A small multi-label image tagger, trained from scratch: adamw at rate 0.00071, 145000 training examples.
Rows from block 5, named by matrix and row number. Rows with one number belong to one neuron. Each number is 500 + 25 x the weight over its row's rms, rounded and kept within 0 to 999. All counts start at 0. Numbers have three digits each. After the name is the row's rms in percent of the matrix's.
# u: gMLP up (value half) (model.blocks.5.mixer.u.weight, 512x256), inputs 172-255
# v: gMLP up (gate half) (model.blocks.5.mixer.v.weight, 512x256), inputs 172-255
# out: gMLP down (model.blocks.5.mixer.out.weight, 256x512, transposed), outputs 172-255
u.223 103:512509519501532491514533451502515522522453552491482515521519528498450462461532497500455452555534487487449501538497491535502519551521491525497494486495525499491559488503526496496497524427486487510462476524489489472555478538476532510474476486510482543456
v.223 103:490518527515477480439515505518492519496499496491496481499480497488466489434528531541500446501532494527496504504470463481498504472497488522474524502476493523503484518511511500503481524475516525549481492515493520495523468472539517504488497501508462513537
out.223 110:505500528521528524539494473480506486480529500522496513517507505492472551524513527460530521514489491477528521510451499490512494526537519461489517530487523519528519485486463478522500551525511513488437478516512507524455552541487543482491503481511461483454
u.224 107:503557494491489482470539555500526514488470522498500491508487561489544460520520499499488474521485509487508526490472533501457475463494472548507491450511481519502514518521504527486483483462515485503500547492474493497479443531528496506519495442499507486526
v.224 083:493529484528496463530543466468550485488463547502526506523510513518510468515536494476499518536482519463480496512487507500505532498517488503499469483459499514490536519475501476514508524504481483461507519515474474514545477512483473499508463523488503510491
out.224 091:536505470477520530532492489487527506495491536517530508490540512519507476504485476529492485562527549499503472519525508527522505552495504465495469504488490556446487504506550474482482467466433490533521538496487469448515524521482545492518469528491489491477
u.225 115:484488475497510475472498526532521487485513480468520496505494518494482479500501486490480476475528519554528471483447489525499444446466461488546499496501505480513491521482535494503503485501511523501427494515522498501505467484531502505492511523544512528520
v.225 085:516530496480462513517526505534537471469518516450545515492473487491479492496515513507484510477524531532514511474453519514506478485494473505544486475503499474530473536498492513482511496510516507477448522516510495514480483501515481521483490512528529543526
out.225 096:533482501476535524507511489478478537527488519478481519502469485489504535510482498498505480551491480498482536512554503470498506538554520519492494503494492509534537522528511553448496517465453460493543489462460516522507464534460513490531471492489474537499
u.226 094:491491486524495465501506485474523499536524552497524491547478516517505490497509531487537491503499493471500498498473512505504539468498525489484458531469532542513533479514460475495486504477567494495458488488481492474538521546513446509491518463509499533469
v.226 076:502552513533492493504504468465548501542480525511516499516467548476452491486525507546506504474531471486511558478488456534503492459510502518433550526506487512491484459489491503507506544499519501470426490515479502509488490476538503532489508473506501511493
out.226 067:506512492527466467506490512506482491515492489519453487498466511504462486466556562531500524456465470529500522466450471517533504478484535514480533529522517461520522503519470477502487511533586494490481504506493512531505473484550447478497531513453530469548
u.227 059:433518499502501487487513489503539479516505506460495495507473533566493458485499510515479528473534485494505501472511511520480470467502460528549510503479514487491533510492466472480465505488488495465508529523482494490515486504508473484484481482494521512513
v.227 078:471523507521457498498488512501479527478510532495454504498524527521512460503503568488490417534485506500514517527478494515491551490499481557481492488579501546517512485495517493507505509414513491506515503526457497502524463499555492511503499476494538503442
out.227 064:492496499556450447495510485496486530496513500489479473546462510514494496464510502500519445470532505477510502528440437508511545481490491560514528522553455496518498499496528505504490535461546439545508519515491504498517467489550493514501504488470501444463
u.228 084:502540478499499465480516490513480491522485486423485440477444499523476457486522517516486510492524499478520527466513523477476443516505494522484523494536514488595516509554498483478526458515535475500503510519496478515474517536503475492468461455487474514496
v.228 093:502500500472468539451502514518502557513515527450457469514481482500499483473476496498501431463526473515501533535496526488440483523519513558498479475498498473554462524550489489500527462506506489506524508499492518487496534534496484554510526455518474510482
out.228 089:535485509488510510477463505511499476485508516540485544514512522464525537538456518484504498492463485518484495485435493545504531461489507516512497480478523519503495508488500524477545496500518507456498556489482506508493501482485504509516555509531515559497
u.229 098:502524483492527527506505564530465480512470456521500468481543527502468482520501516518476490531499487539518524469516496533476461497480457538522466512520530533477464521519508486499464531524498480528483497526492494498489480472520530498534519506514473500474
v.229 090:470477479538528479478506546550515500459478469508461477480503496547471483516530506479498507514513507500527477487467480481474508507482466529536481498519541540500516508475495447527496521511519502517497508521497472494501489472483522479516535484487454504481
out.229 107:471513501495518487494474476511515500480505488507493530525473480489479451525503503513486556479460488419515483524466506481513495473470478491501550560538442539490471555505500544497484476495491495509532547484477509496486478472541478509520458527490525497509
u.230 082:470486483558512562508452500473490513507541483511449478544507520498495474503480520500491489488529482524483506490457499497487481501481484539512491495520512509540532483505480468498460522450500476487471544537492489480508512481528516507521519521477483495484
v.230 096:509497489523489471497542483489531466530488486490500475509521519490492498487471517515493489492502507497514507442474546522503502431486470474517478479518516491495515449512496481463503514484549490485484505509502519481507523510496455501500536443503537507486
out.230 091:486507491512487501514489480509541456498483484537502487491469525503486492523540493517506532455510499474520508436475503493557484482496479462523505535500501505509491477518473505474511514505539492480444506469475512496472507537495475488482519451499508501504
u.231 121:478511515492501490478535505539538466481503505450506490512519505509524512497498542491487501488450483500525530483471492524466523464489499518516509522481542502604487507548466505485518524500499490505490543512490515512511501476511480542524509428490510540517
v.231 095:509492502532513508533544501508517443524478461485523505497520510504529527507521493513505530473453499464554510471500494530496527507494489484514503581478551492563511512516482509483523523529507462472464529511511498509514511460482448550487489460497511508518
out.231 108:513485468473499485514493549488489505506510494536468551515509462506469529494493501504490502498516508555491433521503504536507497503441535477515492516473509497429471481501537492482467480479506519517489478511541482497523465495536479504497537524510527496499
u.232 112:499500505507484472477500511531509497489486526466488447509446502533469482491491522516494505465529528526553520464471476509529409452471493502544503477540483471535479521511498525501512475523536521486444539517503494521487460499517482482473494471499526502524
v.232 113:495489504480484501456470524512539536483541520503460462517471515498478457484468535500439431485574520556541518476479469520523433472462487536527494478510498500537487518504488498526502494473522504510483531546522483522503475480526504473514529511516502488506
out.232 117:519509507474522512508509477468485480494499514516501583498523498494572514518476517446500519508449480483428497503510510508500547495510538490496470505484533525454511499503528469459510512501493515473502506474473495512539534507492498519509509508550505536505
u.233 095:450492460488518474493487480484508505498510516455470491531492478534518456506479495486438495515504494489475501472500518482492494483482501496525502487480497503513552502531519475469485464443487522502528488523487512456523499542478497510494480454478499491486
v.233 106:499473528528495525504462471505504551497486502483463511500533477504499446461467518501504508533540494542474501495489545496478507493496499526446516441500514517519552468496469519501512464492496547466480539539492464493490457532464534502480514502468458518483
out.233 105:498458495554501499523462477507523505530495468484469500492503447526473466467472486542511464528525483500496492498483511516482486484460478514498532514511508525495552488479491501521489487499497511471521577520476451457485462502485510512480482506472470524480
u.234 108:506538446491493492477514543491476531516518506479509515502509552490526492525521497496499481545495516495534516524497497518471449471501472514487488517495483521506503506541523520476473503456493453531479520485507531494503450516521476499532480464532516498504
v.234 094:528511499508494524514534470470518472525455449527534518479512492473485488518498484490500535491490517451463498447478483513542493522509527478476490512494503458477528495479492477471526532524506498500475492457534473503482542511469490476476477519499504482524
out.234 110:482472506481494526497472482518459520505507513530502490472491507535561522490517512501483481469498510567481479530493502518545552557449506496477478472495525516523535489514538470486498450478523539499487490495472479468532566530513497469448490553469513535462
u.235 083:479507456522504493510524508546520497519549510444501500536533518539513499495497509478488486503475474478506482514499507499472478502471513517484457513505521540517493513523476463462449518487522493496489498499468480472543497500519521498514499505459482546466
v.235 104:485542494512526491517533496534495453517495490501491491532550539526509522502517510514453528481464450451493509486493541497489517479460499485540477502493518495508492524530465451451479506509545446488509465468461506507518535475482485501512496491496497513497
out.235 091:511493503490537503517483493522540480487445496515498507446531506493463531520516514498484548474449481440493491477500479478529511528527490443515547510475508531485482475485478466483526483551504530477508516488538516491502534519491498485461496494520492458507
u.236 102:475518448490527485508480495515494472499508557454507484509510506544476526515505474486501507490470486484547474474530488485512454495470496443540478544515508567506488508506522483466482541490515489507498454506469545479543500483527461493506520480512550518484
v.236 104:489488535550509509452484463507492522492552517494506500519499496485509479487488477516456521506533510546496540490460503505504470490489480501460542502490496488506509468515448513499482483496482547481448502503511522478474498505487492519493454482474466527510
out.236 088:482511552557525492487485463494498503455563492484522525522503516499504489484509528504471551508496465494453506473452519466500463490480491455489511500444516477543524472521469517480483503507493539498458512487490522469485475516484481476516497459479498539500
u.237 095:447558492533536509457496539518504472469539540499474494534515532519493483523479522478490521476462467493529495502457557463482472481476509491515503470535490517486438524525501481507469501505504545491524482508478521506494528483550480506495484511518531479511
v.237 080:497496439503507492509481514507545498511470488498526478530490486507498465520498504514497475510496512515529514489520464554509475476493466533514477550487533512505532496492516517514507499471499486500492541555505496488528432473523526522494521491499503500486
out.237 087:520518503489472519535501506524469525525457499481511498466520489488495549510516458540477463523483566512515484551551513539557518560513502493497459509464492461489516531511555524529487510488475513476539485529491510525501487493490534497478496518490498516503
u.238 093:472487490470476500514525460506500446491459475475515500477533512512503559500465475493549555473454468496494482499505493506478525485463537478455541528488549504530510455486524475487482479499497553525523496473542529503517534478498496463511494508489520493514
v.238 093:462530466504537473481505535498471494472495493484502503493476542491547456500518510475513496537487486512504515500485529499431467453476464536488495434516485512526495516530535515479455444456490486483472540507460496506501466532540486497522500502498522511510
out.238 099:475483476504489494446493492503480530510554522508486520521503435485453525485473491498502501547538541506477458537480493497539490528490485481480474488491487527439514499460501498536482503456513504541510472521508496459486498506473540467531537536522470498480
u.239 078:427507478502503487501520489525517487479526521467496511539517496557475439488500535509476502494524491514504512473479513461444518495473474473532518488484546495526484480532471448495500479508555497508486507553443494463524508507501502549510544476501483525474
v.239 122:502495518514501554482492492532489532464542562471496520513543475509524489473439512483510447556529520500471493536511547497508503515491488519521492472521520528508512513494462519505500469474468515516512526528501488492499435500464545492487489512486490519476
out.239 127:503493490534511521494498518513485533491501513455492526505494445499504492487439485498513442553499507513485482578531551510514498521491507533475535499506500510519514541511487537508503473460470493500513553514515478480473440481492546493499492499456484503479
u.240 077:484486553514489474472473469527494504485541515489501519538499462495564493517519506494553508491481542494504474506512516509403474486472507492523503507491522500542503474542499511407489449474497507504514495536509542467490507502467547479497509476487483493503
v.240 067:509513496527516485509533506496516455491485516488484495508504495498488529493486484550491524551526503464463531469497564481530504502501489526524507464460508450492531478515452486462504473496497506469555465469496508497487481520416473487503496499505499523481
out.240 062:568490449489522532518494512490505504485484493489506488468537538499455505494477486494484525541528463469481485487499520471565485551517528466487507474466498515455489550469493484503550503552472521499523491457474493509498514519463471474502469531487509512502
u.241 110:524543459495548530545480515450502488530538511491517512528484482471543533517509470501512490540500534481542511527498556540501489479548479546481482517511489503488474495493489525532476524488502463474479495527505492521504495521482500513487503538497525507490
v.241 102:454496479506506493498503474521506502490547515467493509498502467572520464486502536470510487449476448466478460518464454454466484548495497472540501495507496533506516525470513459505495503496545505488516495563471479495548499523534520491489505488459517490496
out.241 113:464486513495476504534508511470515476511423529519477443468515524541513520478535468554497469496511478494511531463506489537490511499515505543456507490505522529489500497489543487489495504513486539478491498531477476472466460478504512515506548505525491503483
u.242 126:517519502512492476497505537477481457458466492542474507444457513458547489468522488492509536491509494503483492507485503461488472504522477472493534449529482530489495493514505533514507493534461484486489543479490476512450483535514486481524470501500509455507
v.242 112:505514473485480488465505490495505537529507470475536482573517526538510494530472525498510472514483487533504510458519482538503515463496527527491516524512529462509512490492509491485503449419519496500501467516506552484537491476547467523489519474495502533501
out.242 132:500508546541494475494524475498489473474545506484477526511531488509459532496507533491521533478481518465559508541447529490522532491490492498520486550476501502508499501490459516518516568500530509510530481519512500493498537517467489506513529463519480483481
u.243 069:475495500507511499498523476534498485480473496455515468498556510555534468522471493524487516493460469513506494457522491510472503490469476487506519502528548469518558510527485481432472480480460484524502511528511507457526518467502497526488468495444493518475
v.243 135:494474460447529499477481505495533525529473491475494442477486511541508487500495495526468488523471478557537512513529476537449488462471504504482507495471489500493487492502556508502513469458479538489518485545483486503555502508530500529499544489490520477512
out.243 133:516481504492530476506479521500526488512475446454500487461503513540529520523537498503460506468459503511553492491500479500483479486472487487520488479465517490478480496506562508475504459482497527504494475479488512520496508500529461469488527509517523495505
u.244 068:467537486490444451496502536520512483506554526471488487540490483548526488503480520533504468523509532542546486508506525491480508457494483539512496485538549475504486497540508492498432509457511491517471482542468508480540453484548491478505515478474512552485
v.244 112:495545518552515508494468540518484510517482477517495483542520569491471478522507517516486484489507527505487475466508522525503479515511506497539528531560508530493551517522491486497484486488508425541465527478511506486476481502559510509485496476502498477472
out.244 117:490509498536528533525505492522443481516447496518484483525546546498477480540525534503532485473494467504491485475505532519504508505506526495535584529531520511511522488502519488502514525501530453481501499501536531526480514512566488528469502473494515470447
u.245 088:499493528518467525490510512487518500487490502491523458526483500471494497454460484512506450475548525501499515445492497503507498493522457543513465496493537480585545470506428483515506503491518498490442509506536540479497482495484485506529514463478477523486
v.245 080:502506513506504514528464521447482519506508466539473456476428484491479492482484458560465478481588502507513521448490483477511431502519465510500473467543514493469492508494494502496500523485444502485476491492476492482486477541505462511524519530478494446463
out.245 079:527506471473489532465468454477492547506509461489511496458506487462490488527480450492449457535524523491489492523462485534551482521515495478496499453523472492498469513493525497479498470460473494519460456481473523493520520553465528482519479507535524484513
u.246 105:520499545523479492493529545536523453470501517536507499513477494478519462466552518487519490470520496492507519495494525497475496485495515524511492506491526477546470511541478511492511520540480476497461548488492477523464548496501486518525504476513519502531
v.246 112:488492481521469513462526478512480520491480490474507463523482525527492502510460502482514504506471465539480523488513488502485512495502531527470522525507490491511460464497504502497482516477543526491547480507530580483505478481544492495498480511505444499503
out.246 108:517511533511492494523531480517511496484473570480475521496537521504500533503525470520512499516470518492508527556525497514525528543505515491509480540488523469456528533496525529469477542498478510494518527500499477486509469487493516509485510522494490527516